{"encoder_arch": "vit", "encoder_fused_qkv": true, "encoder_layer_scale_init": 0.1}
Rows from block 8 of the encoder, named by matrix and row number. Rows with one number belong to one neuron. Each number is 500 + 50 x the weight over its row's rms, rounded and kept within 0 to 999. All counts start at 0. Numbers have three digits each. After the name is the row's rms in percent of the matrix's.
# fc1: MLP up (encoder.blocks.8.mlp.fc1.weight, 480x160), inputs 0-159
# fc2: MLP down (encoder.blocks.8.mlp.fc2.weight, 160x480, transposed), outputs 0-159
fc1.81 092:539531487542436534597456458581527432426448425524547489428545468492408568480483498551580491462478470548532534529555377589454583628534432579497454549562415582571499510493476515582544505450455520456475454539430514584460453503518555457468508555476565486487569496383504556475491593431494515523470581502459468529440490570509532511511432517433508462463443586568596558523479466512476465520489473478453506514449474425495462450595540449392476535512446498506498443555485467446507570441507510
fc2.81 114:472497549547533507493440582514510512415505551470499599514420557544468591508498516489487461411508555504552400478509582518489491465572523499577494582526538606520467538573541529614508487524453496464525494587453587596553503448513469483541494449459436444512564523510461444489524580553432421475609408476435554511461519424553408480532439465504534435516446458558534525563450446489553565479518354540415544534510432526389512475467511431478542531516443495457527545496514561558462551503513529
fc1.82 101:483518494464477538404506477467499522494481441412525518478542479452462486521480660526478485419526472505570476443502515485475459565435502497498472500426511424500471401515390474458584580373545510511471528525464536516420561399528529515475522580545548492535469388368442626541587565447572499451469541448495434560494484481533544467496453513513533576525507481536512377435494509519409548524530529471458475459573435589534425541560487524576544511533540489461448515496549449541548503523440497
fc2.82 105:476519532479567504426456402485449482429518559427450561467472470453544502646402475487510598530474504474482497564453490473526537469530424523533530446409546502487526510422468476445527507407435501436567509464476592475473409447523526426541441579502500563510458497542455530468459392420524567439491586507499438395433436450592433472574552491540481441480517552472466508478497492542547473534494448482518457462450450501580551476393482600414511556515509502464486481433509510525468552564520610
fc1.83 100:544547420432435469511499583486550473556437473458535515517451487489606504505534558445460484490485504442527485537539520477571501561546469468514616489521583516474491476546385414570533433401527512513572412569485533598376542595462520480507529481528400352479611479591489511536533511529479530445553533556502538467456554587509465480474522630493523495581474548434489488384507522509496493533533437449487401603470456496487491523453543599500522506534493514507503489507495475493499522534487439
fc2.83 105:485623467507516497663469445477543523489530456524490494484487411427513581476440475576569474587540480522541448468456462526494547468492535481485570457456539495534483563561463540390453499539507536507611427428500516485497481488471546500561536532519511530474546494486580515463551470387502554516587426464360546513545582517417555435531473540571530358565557512534569586541473448539585538478511489515527482493458483513512552538514504478481497541550456429422482456572533491449516604477434546
fc1.84 102:529508577453492537450462545505470641507496491379485531504397511511450409475501520549518536491547412459575500431442436462502405473418405508532540546509466588441431476486577444468550569423529457486459497558468552517487474507484568536488517512550521573484423480594449520462496389480489530462535467524468472498377501607522478536542503398552537539502475401467496489470506473548513510478427493495457485556493497452572447479481387502520594549437528490533533480470541426394519613489509521
fc2.84 097:470457497582575477522517511412413452509457472558459404510464673541525465446597544495511499446565512514543417508474561586486512396494498452572469483469523498504524564509553494579572454499433542468523538417449416508538449447461558593541492524541488528555513478456532468430453460491503536501562475449475515561466408502626518523544482592547498420419551482446524666506490507503505457642466515492569516466447455492512488578539512545456464546500568513486491508502493504537531520496494563
fc1.85 102:520392468464492532563549505480491489545495452490430508420472461529509517430473425519509481469468528461480489530455444526482473452498455569477564427552553459538483589501441411451529357481472485525611589510486484589559572524402544477595496497541504506622465590525487562527518503467534607539453494526444477526482430510451556454476492403491511532480485492525437569570576380496501510612619549547426506486562495508502540495537441499494468434531462628463484435451484476437492536516535534
fc2.85 107:597512522436438508500450524467488462453563509518510523555477508562496426476465475529488568494485607492523507594437494558502430543593453579434597514444556502529423526454602497518461558570449542400460458522524426444481450456535559407529436513462504461539491443553541536501545485564455452495501505517554479498615550474570535487595514505385447458486535535505572508544570443493498523455544465500578488604525529559386449464450448580513490460443546446401458535491445509426549531469426472
fc1.86 103:556471545471444585481416555432530498444530501486476510468471550420446496502533483414453504426534493589461546524594484532442463394504511443489610509514400503483638528534443543433449448520455522423461509594525481544545459471480447382524435540513575451514458565566532524507486496570445482591555486499609544538398451549558523424514431553514504495435464560462480554503487506521471453549493511535473511585527464608595566478495475489464476461557477497412479533553506455439428476548487475
fc2.86 104:542539620533502545507473512499449436384547511621495497509555482551560493616494504455465467447508526433516485456472518475495547484453519523501541444464455542547577519482514573453516461461452542470418542593498490505483465372469543546444557538445534493460547600474530425595427493505451457477435526425503504542473467582528504467474480440465484492453498397561381536535565474553537492519503497429403428472602428421548519425560474490570476534475455439462441400484498526561543440512438504
fc1.87 099:538558420503496532416521628541520499510499416425439420580518454553483501501400554512533586541539492543505602482452451538564548474461481365496569562450573594532488583422458572500563558456534555489506466472497455544535504438499489505477565611502498531452523431547546574446532437480430529558511476533424549457562454510583598508479467509519570502451468512456562480473504481461486514563442545492500512427496500465539410479469566515492479431598567449471501407489500519435411513466532477
fc2.87 103:439544533517582517497499544501491491572524518565588436448582426548539476522440538464531536615539505450522481512468479444484571572434549611542445529506486462530514452571543544451459519551456460416365617575480450495506469440513525538503496449503486509420447487495467456476515425571575467539568541589475479490517615459440469550486545534491472454456456620525461468503458464558447472468513588428541435459442446494500468623432458509446499450516489569440463538556574526553475508526488571
fc1.88 086:385517418576529461520519490396539551388433511545503527499437530543512455577502606526466572481438485402538507502552520490512494483422535501439443481572531484515532478542501552522463507558502545427554550584489557479517406471526470524450428634525499416583529551563538435437463403508531450547470479546457472574456498439583496439534537530466468446562433456588544554588544481515475477587558465446514534494411457525500475503443501426547443491489442521462565532486531475563562526418463504
fc2.88 083:478496492443544435506515546443490501448477557450456512542505466523495379516497469558532492543514623521488609530557519467428573570489516417444523480434562471531577571537513546502494448443534409519415498529566489449438417534510523444444577563535595466523409505471426505524531468560410488575513451399426492421555533408453516479505567499510507581607518503477511530353561494515491471592494512513442556441545482482411514523542494489533491536452457507540513476525384529505450555461499449
fc1.89 088:521478518385480490468531474413435552488527591568508449498506508415512493523429532549505515489534590477559535458489542491493538436543487486490545421529559445474497508425483390487539460436421528560480523565487456474497502498579495430450506521421491539514466577530406451456532485475398463525420521501395499475408501452463534578428491559531505570675481523501461568534560538555453454574460528508474471475379495546462522617508475510391506570451522532548464464412515470494550490474450438
fc2.89 100:565376550559489499520492477546537466534471556493540483440475432473491532505591459551545436501504535488469533479467534566449406600532585470415432552459494496503542469496537471502452530524558634392374519498456566568449554553405487463461571443504437513560523489547479510506459500529486500440547548486508535466578535476599486495412543566516439544504421530478513471545541485556395465461482475499641407419485461514549558576554516578506577523458442485476495437547507545463483560504509517
fc1.90 093:565463530462522499441503513456525475542498544575464545479473422555521424454443482482498585426506475484522489503498534465446455414503510457424455569434535487466538477500509463488425463532505515668513564472446413525516496454483522452538371447520551401473501500572455477468567447451451521442470472520507559490497456476438566439441501456455461454446485538547538463407372534548612487463525584500485478449471531449536461502453497299513557512531486482493577461472559452494581430548540507
fc2.90 092:454509438498543509507420498460568531469550539491577392494448474558574481537496535529557570431619526537545577500479508532512544440491468623516526488457516551478510565522476430540517416515552420495565470538531487476450527464549390451519526480499438444517473426542562519529511561538606565496582545544531490515569504557516531518536471471562486590523504565542554545601445551541544599418472470517556530470487497523466475549473473443499509381462478488459675475493513436438451553434540553
fc1.91 096:424459545526542526454565401520486489470481556520540542414538506428482545448577497490498475569520507519469601424456474516461449541521502451539527546493503499510415542554483462525428627422401507532501437515561584546471505551470444476535589478510614504502461468541488459535618437459502439464522431489590440471545464541395593440499497472435440500483489495516466525497515512474485513464494548559456473461486434476471522437458488503449444489508369486599580473524514684519504489547528428
fc2.91 111:434500566487494494420530580520561496494419582535587467491416523469470556513552395498464489530472448466493532403558358638473496539528476523456470567600524589532470489541497470529511464515491453503583572495529489569490528609473446518501470530475499517394505471602514506542474482562439477506445513525532426619522386516546507477555478509515445518480523480573475502504464394558582501513424517513615536518501445468517425489507481526493477545520528597466528477466542566576490540429414491
fc1.92 109:503441490585557551500577494477439567368500452554542494508528466467560434522494418563549581513511430437530432564448402501440535499456556511472590512564566541573527549443581471445523495485429505473511478546518398494465458476528497494540593462502486508359486549439530505473540543536488553593378494600523502458504457553458504462439434497490536452557498520588587556553514585445480515445584466510428442541407477575510502511510528487557508529457423532418495493503510505571481492471444479
fc2.92 102:430541549510515545486500445544502497452460454570539561544471551495515564470607610485493584464473534597535520462475497475492500463576538475458416548437567457532580452467499532581542528603464388460453572564466452538492507441531528519492553494436435591354514518567467553537456459517524472459514527585503473531425550468467512441537511519446466493487566410496549420483523505525425534512588547426478562484544606519508515455499403423468519476477491530386598455546421520463487469529507471
fc1.93 096:590440373499517474539477530455455510567439562487476475389452527509535463416498510508502462513483507462467679622513516502546448546522558531461464517520575437448587454504566486502539515460431482417487512628410484610477528554502515432586453506510523484510499508402466475445550464521489498489527539573515540505505498538416470468535556492488598487587453508503438436442471435494468546538457526555488406469450629503520427486552461535496549482521520476575466502549567543487440487554552501
fc2.93 106:517522547488497554491554536539426544616441531520475509499528421502421500554389521475462508499513562366481445561513509506508525487507435462588498594473446505501465585535467495474512526550474522530485598450513453503487498466530475491467561461519566443442519408510514422460490555471574515484592414435433530476544467572417581524595487478540438501505557564493569464457571564538475541527524507552499468466474540532502425533665504550541421406430531516504492458479609571573425489466468546
fc1.94 101:544510594460484498502534506446491415432505419525455527426523555532476447409442494488575500541511513519525494519433473467548546541405444452558535374578423540446488641528506532465583521499506475546452473462485570504508515454424574524471485556507478544399460605498452529524518516500458483464449417513457534474440490611494476488552446478434504563562485513410443492510492510534552532433486419557477479540520491536504388472506532521576508416434462473581507499464530610545575405477592438
fc2.94 107:476493433478487521497478455567539495432450460524489569535421512431478368509509589525504537412480473552543537454420501460410474524539582520435527526451511524486480590528421501578487513508501526433520437465502559577521459498497609440430529438495458558463483575526450529482439603575436470534605559492536481431484571547583510428541465500448490507458389498540552415561481486473401565420472452524567428607520476544491453422527468536440561443543477471535527520515492462518536535474537414
fc1.95 110:441553581534500449518510458499407555550633513470538581473523516517480434497417489445534421528489472473459476431517439562458454441441497590485465480582595504561594555476501520447585501567414452510398485512507536446545506400465424536551567555556546419435447570477545453518407520504499530390517515602470489434464499590567447506522563502445513471523529465558553522490514541519519400452478534552521471485498515570463492460484397520449560469492471475552558415451496482443461483435472490
fc2.95 105:551601537525470571507408458591509511478505570573568544469546429453470560492535473546524451535458550460524559465480456423473445458446551570537431419462586534510455486472373567485534510567531485439478480516500581484567563558544448424522510509478508639490495508393437507593526441561453507511504469477513481498488568599554512470412506516542529511429422477495506445510543461523556554545548504494497551564581501382516584563497429456563527540534505518505500500467511520499553561609535582
fc1.96 098:457484476484534524453453465454452503540416508506541535481458445516485505553507603430502564537497479473508510402461454494456446544437474537397541518494491568559475545583469464566535501442606549534551549454412506570441518499520562584535498484499526487475521497493478583502460460483462525542421482495464589512378662571478513472473446561596563512471489419549483344445406490505500534482451465497420553490551509533498450432527531572573525517511572514539574547510568564430556509491570539
fc2.96 092:473617492557498487617376572502522498527538554586561523443451483587530535503508431400537552452484458475481539451456489515409497523557471546471430454498495547568544546497550500454561471466472547424484462525502493450465416595572451510416431423432404459521562556480563473545416461603504513512449429565542571470451444458538518528534492486512425480538508505566520484470452540508484501558497497544482493462449493472603455528633447585526507537553509418496493482488598510536441536556533456
fc1.97 098:496587459485556504454532511521568503391495501518521547577472640533498480458521477453481566502539504564538444474559547531482488460467479481355540534445514501505519474503460506504528518493472492512423485647513550473600470420404551450458510512543535533433472474529478501509536559407481575495461564425500490476549447563495475465580573459553409445505481427545537527465527574370452479379562528490434488528473486506448516540387519520493425508479582520476465454531543452645502533479533480
fc2.97 105:510542446500575565424468386494518478542465497422538530483523550485548475621502628503534528428487581452534538476566515538617524547485534498437508478471590540450552455542598553548508502455510489576520554521526579519518534477541511448590446404465623516452439519502494431462627505488504572458592456578489493440525524532503487523523522482573484556415445441481466480522578461502478595498490516478445517494492546540485588575459454504532466520511530432606503452454517450474541455405508441
fc1.98 110:427421539468468548499546537507432538574544416478500499552572473509527458526534472477606468523476560463588515500558437573524546552483539476484458531469526499528503485505474463429468464476484490558518434533567524575408553545537494514422550541503480609602525556533441434475461534394540548534451465393544485508488563512505555620554491555459533510579544567545519520552529589508430556470573477436539543502501456573413417536455517391465472543409454498542504541545507422544486575535399456
fc2.98 097:483509549550453521445462401527517529562473572453515502519559501532464579456496563530579451458474443524473537564443513491601450524459502523541463522498504529511546514360503545544425466448491494587512528516440597546446527562551543497598505506389516522429497487510563437457522485500473520560537494551457474542618532452512520386438548609490486561498464455555482477566417563531478567449469651470465436554384504522475454523440558543544471467526485537521501492574390487460474497517539426
fc1.99 108:440601534456535512522476470459427516438460572548498550475549423452556593533505615506486401468517487457438514400539397489533488503490515492533543375500508618556489521468585503519504524556481500483585504542502435437614503501553580392517434485519447568588537489516451430489494486569496507495453492499545470560564494512548417571444471471527495427416422524522480469456421520441487491507461576485427492556560572487525483520481509470588510479553502417387483531542546534526545551474420487
fc2.99 108:524472608401445529511445567428556483461514489573516502512429493513568422525430489474439538437513498451486531449432476514525487435561430519454460504438585498568503508502484458525451546504439499490505493455523479437513500466432525468437502501458446530550607460504474449644514510500439377439487602481470465425474499502536477508550563429486540566587546465544487512515443419503454494513535512480560501409621477520589575497580458458558596415520464373454579542503553543531516521519512558
fc1.100 093:498521484457522563619470469464554470442427582638539533423443489519397507513568490571443506428562380506466510523454487446477580463451523482444450433526622509471506560496490498482522529495450532580488461495510543501467396523515574447560486447524661453504511498544486378449515500459504526482479503468467585534534477540481580498547431519508559478485502479481375525530471486557485487526543520453584506588551438472505571576518523535544528504521563525543466423482613565465502463537480469
fc2.100 105:501639531496420485524587455495491524510492486517449563520495459503462529443520534514578495558572553514503572581461435510509480461454476521552558489441563452548587504459437492493519488503479461445504497551455536535537537530447419438542462456556553566513528565543523444407449506540502506362526487545468535525498489597588537448562470405532477438492462470469494450540386433432450438516527569471441381473458467472523458472573487501443549473506560469503562481481601491454468538583664545
fc1.101 097:511564535436560501453518513458431480455445534497569505558514447497531562449518515511482438456522498496576492551522591556395579587516474454446559608505509382498546436458563462685511559578523464570407525488503392546389501542524539469506538584495439569535482466573505490469536510540473489510536571467473408420528531480474498522561542460477494489393394533451507586423504472482471412477419489513475482524490478559526513435535518518527463501477497551515582498503482444476531474581493548
fc2.101 099:447475476608496537461519589470550428515436485453524529528518560491603524497427504473562497465461548515556541476553477552484512528514440506553503507534541500476480385498555604434358434553500455482514518513518441432585534403532502492538457479531464559489545514478555549563484471539458548495465400514539543547463458481507583460467541507455518599498471510513567552440593473469482527616533480436502563506563473549511550526369520448568567484470637428549549531463408465475494403512541517
fc1.102 097:496588472534489510517493525515565531501597447416457530509620463534534539459551576563493573465475446455460449432497511490503488419511506482461594506476446596559519456420521464467460498601437487474494614511452610467498522590573473469445488561440539500577462388482478439544427502477535516576555379569461551467489553536400492497492484420562540526525444461444542476555441545441399523479515534534474466506489560449543531484544492482494567438495460452459385539519513455543440509437512557
fc2.102 106:401475525480515508419476396575476600543494484458499464528489466460522439553473479598453508481507519567498556514427563496500468492473570495517517457461592547543569445446552510542502552412520453548525486534493490436536502518539646510525472438406478548579481420416513487536566495481522525484544594446560440520392510488562498489478366505495445440483528476524453515435457506473466469544487538491395440519550409437498543504518449462486543480466600613465482413486574555383475471527525536
fc1.103 098:541492545576448541532453457537593496468490379484512450493444465484505405456513511517508606470516492609446517563494503452440539544570458441441484448543513490562467619487508540456533467562508487510455589442517387465501613567478529532484435508503500598491451525495562534565357498445469447431475493643475397547453517526491584431445514524444538543555530491600608570547482570498520491520464490550502527541452460503461528571468434468523501467481451517491501528533503538531540447460539453
fc2.103 095:500522555520511529512465495609510518532528466410535557499482514424497522576492563398473409462473540511474470429507531508472587545590524461452468482531558437465431457514575473486533473418508481454399436433577488492531527425462557463409441410560528490548437504487520450474489484578453444488564507484504462524519525449587537511404458486592408550494535489455498542531445543577455539478488545504413569599512498565490575488468561483534485414471540427507480521592485563589443557418595433
fc1.104 099:567504533538442537530594527507418488472522468505420498488526556478519506498559489450462524461522441535475546540529492505596566507511516511491492408545563487469603501468464466456490631403414567579513495491513562535405506511565512515382533529525515586473361502477413542521451458616515530537564488506481511481486539507547410485483511512550433455382518610414468383526443504600523482514475538479530525561548470486563532491470431520445595499493551498555462501515504527554526470525621491
fc2.104 104:523535566545510527497482563463547504539487478550569507538537526534457535397549604471462470517490529497538463447498424480541512470498451477550507426539494446525541546508524514459396505440446524424542541536547551488502550474555440389423473476576485524493533464539432538577508517488491444450444482407396452550409516460513397528593437531526456565581506428532447581580364531540510490434476533489452502533534536508486449426542514567455531558564567556466414408514464478437435564582586518
fc1.105 095:521431478516434502498508461496518411461508496390482522461580489480506598512468492574459515527444495438489636459509526513609498471453439535481535482459483538457558475521633502544491426583405503486469438544491542577498574497505434527530434588509496599586534496522413428444467517495535554489585489456462408589479584490451612564525448532543570498534540519521488404472562563499525522583434553531485549513555494415490470625563531419521485511482554500456523460483553486493496494449515488
fc2.105 107:513513551507431446591444489464533454442497456577538539557482479463468493503447522539498431537483542482548451509546532451561489499537579467544562470584557432503411517461525500521564571557519459517496490480530596490485448443500505411534534541435389480503522419570560503535531405513381473469561628501508444482501513518433563510493455569560463502534625517581394478507424421514493478403549443564477550565533476451427464440477443487523559572525434561507575429463540519556457484562486452
fc1.106 099:544448606450506527488517485413392598526487504587500464471598519510533542495605458503530468480469441480567521486455585459509456464463376562559548575514496483555514589548460476350497542479464581514582564425487508518467504567557534445495481406594517546442407565542510466507411469466489538507549511436496480359483520508490518486534494513576516502503412495441513553486521543420452472440514547549518514536451539529541458491450436454472520501544532583420555516498524469548576484459474566
fc2.106 097:443500508530437528519445458541493511473426561528490524498446516466506515528531482512580435518449465533411513539532510531422477414480482434546448499488435543554584515583476510433450579430448473559426561444521422438448510509408352421535475460504575439511506440567457531524561493446506481518507518423607493503512567547536493512489408531557561523565455546489469509511594383472516502508556494556496479486494406456527545408506406484464520518538476494561560506501566456399529459481574357
fc1.107 090:502484448527477452436498491489527542447501502455542477611564483535448532492574635497489441485612633470401469501528485424414519545501449489548578550539457506526387463493545540503449425479424514558505541376536475457513455443467398498514508521540479511560512425562470575493465452599588507528453481550471450493573511542517489543471500413540568427518513487489445411549555567497418534520533449546533517472485483485489445525496429595443413472470524488489515604495511473512600430479482538
fc2.107 090:549524611462551430535503454436576486451456458449526383465568599490417538484582519518529565425515503475472486468532427528435492507549492556565515413447497485489507418446515509510490448516440435405494492479510431579515539494553414466423490528585467395500546581615433540458563495485575553405467589502493489577514470524405493497477513525480521537411421482523517436512491482536501505592546522522410518523478518470511382527466481529537419486478524526532400470530542499497544457425510575
fc1.108 097:500451465527497474481429481537451431498613474416468507504449477556561432479491410482408521505519551460472559496465500386442485533541577441523486571449487443438454521519435522467493425473565535460506491547469489522490608472453476584565527563545599502500557513470382469484389553440421508498549430430488467377556618466382508576489508579535559466567497460540594511471476440485517407510474453532569471553530470574461523536470463559529500451494461537455490454513545456471476504439487510
fc2.108 098:553433550476558509587492466513413478456548551492511458456504492554527390597382503558514564603489479578497504459537532502453444392501474459443477596538462412446503502425555533425549523445465482529495538561514540495527509541663474438418498483426506485518548518460478542482541549537524545564459522528481507453496570464521534525539456565406498497491565467530549460547622491473524503423500523457480534546470401461519519542467494512566541410397477467521468489413571523477541451398481435
fc1.109 087:381607514514522474608540448511581545494538556495522487532526435504468589444527447506555392600485630454500522527542437536550580499443538538474473452468482520489519418448494504330477486485396543429564471489494444524503578516582564568433574500523520521479470562548543523498577496433494527486412520539462459412472500479401548463424570556550517469513515500531559469546569502396541446529506508496541530557537476525592514419518469487451549495493479478466516436458466513538493521487568510
fc2.109 090:536405489540484434526580565419511584435543530401493423525432513439539552524515553542526400490463473490558509533483519576531486503509409531517539415411453526493453480496535483488530566494485553488489561525530485507432512478402552497544597559518548510524541408443476589415545509561528538511527476391432624485557476455549492567454505495522545587447541527416435562467415450501455463503520486437519505488464572528404496452433526578584467529479479405529483483487393426476465517499501560
fc1.110 094:470390558500563521413541476503463447530512581429488383530450432573530505487420443500535576563468551425433590499559491503495454500420486482535578553541499479511519457494563494434432454583408519537490519584558522543591594465369559542487438603435501580517504512495541527453551494510529518547554462505508536545500486482414537594437485517526505495559541457546491455483463544430441595416516482509417502454479468495517509522464489482573432421546442475503521627498508521451545462508543480
fc2.110 102:541514509549588504514533542590520466437547435498497541537473448512452526514468504506439485402442554595485467465514540440539513444453528542616501465502612614446521478458447508371435483493550527492600472506584446500451603517482500536520579470469533493473479482490516526517486547411491485507480494525516538458478602441525572512474425430410525514478539432496420550562394442412424504374542563522557597429521507464513496493426499448499594496522437493558509547567537493457511553554477504
fc1.111 097:567487532457496480448546505407463436482527470488467507425426514507443490407474588461517509421562474519475548513497583503501446533555380475504472422598471452581538531456477431555530578506546451508500440438482483499472543564492547551403487553522459432521473469445399515475513503471401505513470425402433571448507592572562563516545472525504416414485511397503476444491540538527636443520470459553527488409543400498537419532508497495556536523485505473471496429428492535396454488521487486
fc2.111 100:508507548655459488456512644563446483537529498502410454431502538532363431425553474469444584417493473585490490505427511546523490484491504516590481510467494526549468512558471495518457518567452457577471498530546558517534540571482502462465474491496486553489523440507477496501544499438570534518536442532462503585486482516449514500551437518477556483541455491377519512522463494551464524550509464528394487467432453514490606482426568650477499554413457449502567408516568491436512626444513495
fc1.112 106:493475473580430543561552480511437542540493392496454495514437481435515515484535578496545390404481430414399508379571505475462549537468426508513560416594459548472593544454572477539506474492479580451546532547497494466464568482503483542490586470561534518482499507410532477495593471512577487481521575590606476514463423540429482502571532532491456447506574457421526516519475469527475496540593504531478506483417496597573493455589554517426576452531465499475548469462514468514556415494455474
fc2.112 098:490489432479606544496526461559449539513501420476453466433405571486459523572493528493569472516507585534461468471453587500527571490404410490455476483444505531517531422478566573495487558471518587501514486572464475532415511520538401438453472513478470442457541573463480509488578561481567461500474501451477565543425446444537495468451448497446450546449540401560524533584550518512465595530517571514481490539508469492435528604517434565534554533514512440412422540417443402494503485619398526
fc1.113 099:400522493386530466432528427488571421504547472533488558436567410361494564524461448536498472452567439562560540431477478533510543463578520476512448501560560463439617529463444435554525567501517498480559432582488526514498528551527476529516508564354528507432457525477471437560443431364461486514516463444433438511394416521508487506536546509460461501509578495508434447552573552485528536498544472543561441489473494539460424487407463498475460481559509506531461564510549477534572515529527528
fc2.113 097:539530554452617496445491572494471454475493493491499429619531560519470618555586449430496475484480492478438455542570509415399499440549518448566528500438561447562548421451546520451546508454514448558488411561512653421433555484486546523547541540419483525532454494544488537433574444502525464496429525516556468554524561484491538497504569511469481560499373461460525545496559531494402477558563489486468465500471524435494502388446433487515485511478391434569546484530487458503576505463501480
fc1.114 103:583508441553479473476471522521518568477492583481526490441513442473426415516521536471485479475544605569582487536552485461537421429547588518469529470489474395531569473540410394476492423480523399495492492431516552531453572495501498487555463529461480572502443524451587590466468427496532506507545463555496441449340407499578515586467431498508496471524487433470424457583472596491588487484496525520560490455418483488502549458519576482472540530596454401534533558480538492481577470468482540
fc2.114 100:603442511493465465472508579444506502434484498466452500459417495468472444561483459456525459455520408573456469447556462528464525507440536518574488554515391456477488526495446534460565435474552564554538468515522541559445471489581444493464448549448547480513555502332536483580497451477551567469500469441446485496447367480543501554417440465537492466548522479539390452511558436467523469531557522544672494487465449486503559371450497460464489547484398497492502493506485445558422534437511504
fc1.115 094:494484520533504470501484576559506519498505426500435498462516543520488534437535478509557542445549458482470477522570547531575468328472463533555529504482556620478443442532557552517479419599491519555502471510434427529570486448511498502511496462518475476592448422432492407554550502484432516542490485572504384537500530448527444436463512475473488497543521494556512374510451551501428481497493389427556484474399545398420588515532533483540543472586544434504519516508503570414525380423551499
fc2.115 103:526472520517526489458504546535496466485501460483534509484532440515537537519508528509612507509546528520534484491596513551476459419554543472441492630516436503502414556485478478502552569546525505425371475647459531448403527453564396549466589494505526438524616444474570485539477393524493557470437496576457429511506492503478444448463538435489540414599568487500464500510520434509476513426527544519520552450488460514510493432473599424548455450485421578497474410434548499541515481476418604
fc1.116 092:478507503459474518508525522408473538491495500583448575493555488577463558564542481528494451633551467384585569449424509441544469519441471496433444553465449479487575501494499510554467541477497500391438423473587489560399518547513501454542523519547531535428543536602517448475579601561484515524443492570452517490485589545488514521521564442401496493529526548464486530563484524432512606446472399518385504513520417471495464558482513577509472556526416545544563593542517514444508455555478520
fc2.116 100:447442443535512560492546511548517521521414558514504511504485505464426505460480539427363579531477494511469466506398495503490394527562470484601538520456475524488488456501522526441405569527506503522503659483456548443593536443536581458454513409573440543503507542588502588532544473493513563496453551573525574434506491522549468484495527545561426580535505409528498523463506437579531523458591459512461559546481442526502505520503547472554523485412587418577534476522568454609564568511525463
fc1.117 099:584607477527500582449566416453501463538500518414545537549465518464512516555481570493497407493532529470531509488612524524546479509464447528543509515500604491531489498478475468564537580516572558523531570505521506590503454559531557533456443416520448478523598509563467464422436407551506368443570465578489496552431444507543612504487490573487579524398521525523625528517563592503561484528493493478520447530497523467446504483447449475462465523534513558483477422576496500425555507557411580
fc2.117 094:541473537629510519404512504509513581481493542587510565500520449465484464469429470490549408523461549527490437544545497434497487514563463467498579465480455499523485537480571528523522525548531559612438501461621543529533568499418422413448502531466500485457513488476487625461483535488523505465510599489428508391484467517486475571619548531499448512545530515437454469602477456528518581575538601480473499579573498512484545397513520426408447571553512543538585462549511494516592523558476551
fc1.118 101:560518499414483518514509505491584497532505503627487538475463605451507518554467523574581470567513446653447456507499418584527446559525496452492542538487514471554507559554526522541469476483515444424508393525490485557449496558552508462517511391543521388414489587496517462555501475519456510570521568603546542510461469509413502455547506523474461510546499548533587579489502518580417561556464534506594521621482482470492472513448400570464492441535512506516410417442465527539581527524532503
fc2.118 093:436431601535564564460456446533563483553527434346502572512519452457507558503446489363491467475408562516541532523525509446392443405503580465517423504440495549463485492521500516514507475539411454500509496491547467531515525435516504579443488468486530509488549492552507550455483529489513385478496500462479518566456427368491556491395460459476424575486523470471481497511572499554572533453469499505462613423436497437425487452531501456467493534500511452503533401525404549499518621540466521
fc1.119 105:442500515595460462406451488549561431546563545469523448534481516463472512521506574496485513594451495508545489493452548531449468503504494474470518516440507527507477529444470486588531443572591495408544527583490426511451600415465434547428479478462506556580538480596517449591456546482502524537542477573455523559534496609556553462543436454441454474491496546556381460558476499516437525471480484442565463575426465599505538598524483448469559498457608480534505559421524431387449477453521439
fc2.119 105:548433498571469533541506486480529524429420405489467413580560456483615535533524544507449422548447512554527596488481532481593496437541562456439528532462516507578538447550449483374591563515567472471561540462517482476494506540411542456502596500565498521440466530515481523488503544526485488504575509456428447587552530493392530542562471488469493555523483431580484576589440546594525437498532495559597554542532590624476509582531504437503497475462481552496425448500473449480472472526528529
fc1.120 111:512609405468413516491488478574511487560530494522426491517561545513506456505465456654455541507495514522459481467506606540562499497475494497509546466446497498553483522470438542501490548460480432400445515536461511520520433448428369450571525534507457507511480541543610558462495567535465452494473566546602478520439467565572453482460433439526460531518605483455538560454502452553511472435483554532543463638472483575513484435469466517423530395500478457555580522495532415508479462433465617
fc2.120 104:479506552492515523513419545520533574488431481492420512426486510411533563518535523405506468446431515554551467417462425560570498569551551541455489537471506575536497421476541517508452429486518567475429416579471514438486511579440456549532551386440490450451603484501446597590423582548535392547521505525444500472582469443545539467528502516488507421528486515389500445463508563504404505462518515437462484484519437474524597576440481584500452568515431515569436537512436501447550504498519519
fc1.121 105:455547542539472497489482394418477514545521551438482503506488528503441428449490411513489495467522495377537552513473402422537502417427541432486547498527519524493522510558484520534604613513534545477468572551459440563458411554418449584475549459594468544460503443532465497539526437481455572425551540478555492552548507571491533506418556520544606560467500468532556438415499469459449493482560550473546488534469512478540439553529521477643424466552501520548573461486462533395549431474422492
fc2.121 109:371427490495531450404515454510583468464430473541466516460518452569544585529588384483524478567576495550518546539468403451459556588541503504500489498507436532522483558493483430383532545466484527538459463399458554540466433463558446498492467503587528513432576468468456399501489584478523574515555464535429481504467432510439424504579530543476474517524524528455581493532529562535486474550467549423446523454540475550506424515436544519479479477540420577435509473458573592465451490547571423
fc1.122 105:532586511549484563513521629460467548530551529509555520545534553493525430499511519516568501487498451541438441575517387473455424438567556509549573469506474452490581538496541476588611525585624478531468457451503491502527488551591444516524524539517539501418482363402519496583561433502532458482510471442478531553372463485541581458512504411497542513527496523477584475539536491524502532495500561537484485495539571530416502564449528477579425439519522449435617495519533515557458432444465521
fc2.122 093:487453505504499478590489448485486480444487459508473511351534523508541488617454499472594572502395427499595441487525476414511512505546582559484509445492459541431455534579529522399503424517482492550478452483530505450541423523410510477480432430530537620550441462481546489451465459566563428473490533477550466537488514388452533430498445558462437568499545568535568486502492561585469418564498523494569565532474535502450509447486495556588531505512518516430526460477443444417589526450409514
fc1.123 102:522522495550490513525496454399498542525493516534533462541479449603493575541435524525556497406515470557559502545495468499476484501464539521563504441509498589541528494565489415412433573468505457451409544516486433467534513476466534440379618523477508574493502383534536539575443527573491527577436595420561593526452479504579534395481482480488554451533514480533493426451503539446484474513456600458494549537436454490547427584406533511492598456507432556502442536418475400523519519472539522
fc2.123 104:498512458580467541443547564485431494501525448456521524530433601512525571529469460449550542529482514528572545453530504522558504493512489537495479481521475518392471491504575540485628424414452409445580495468519523581495471556415505423480415442515442536549447479478470515526489463540552402513522441441621559615529511435511497494508472444591504492437470471518482558516544533421457416491496509504502492532426546455432503388437480608516453449450575454401486561484457553568562569524525431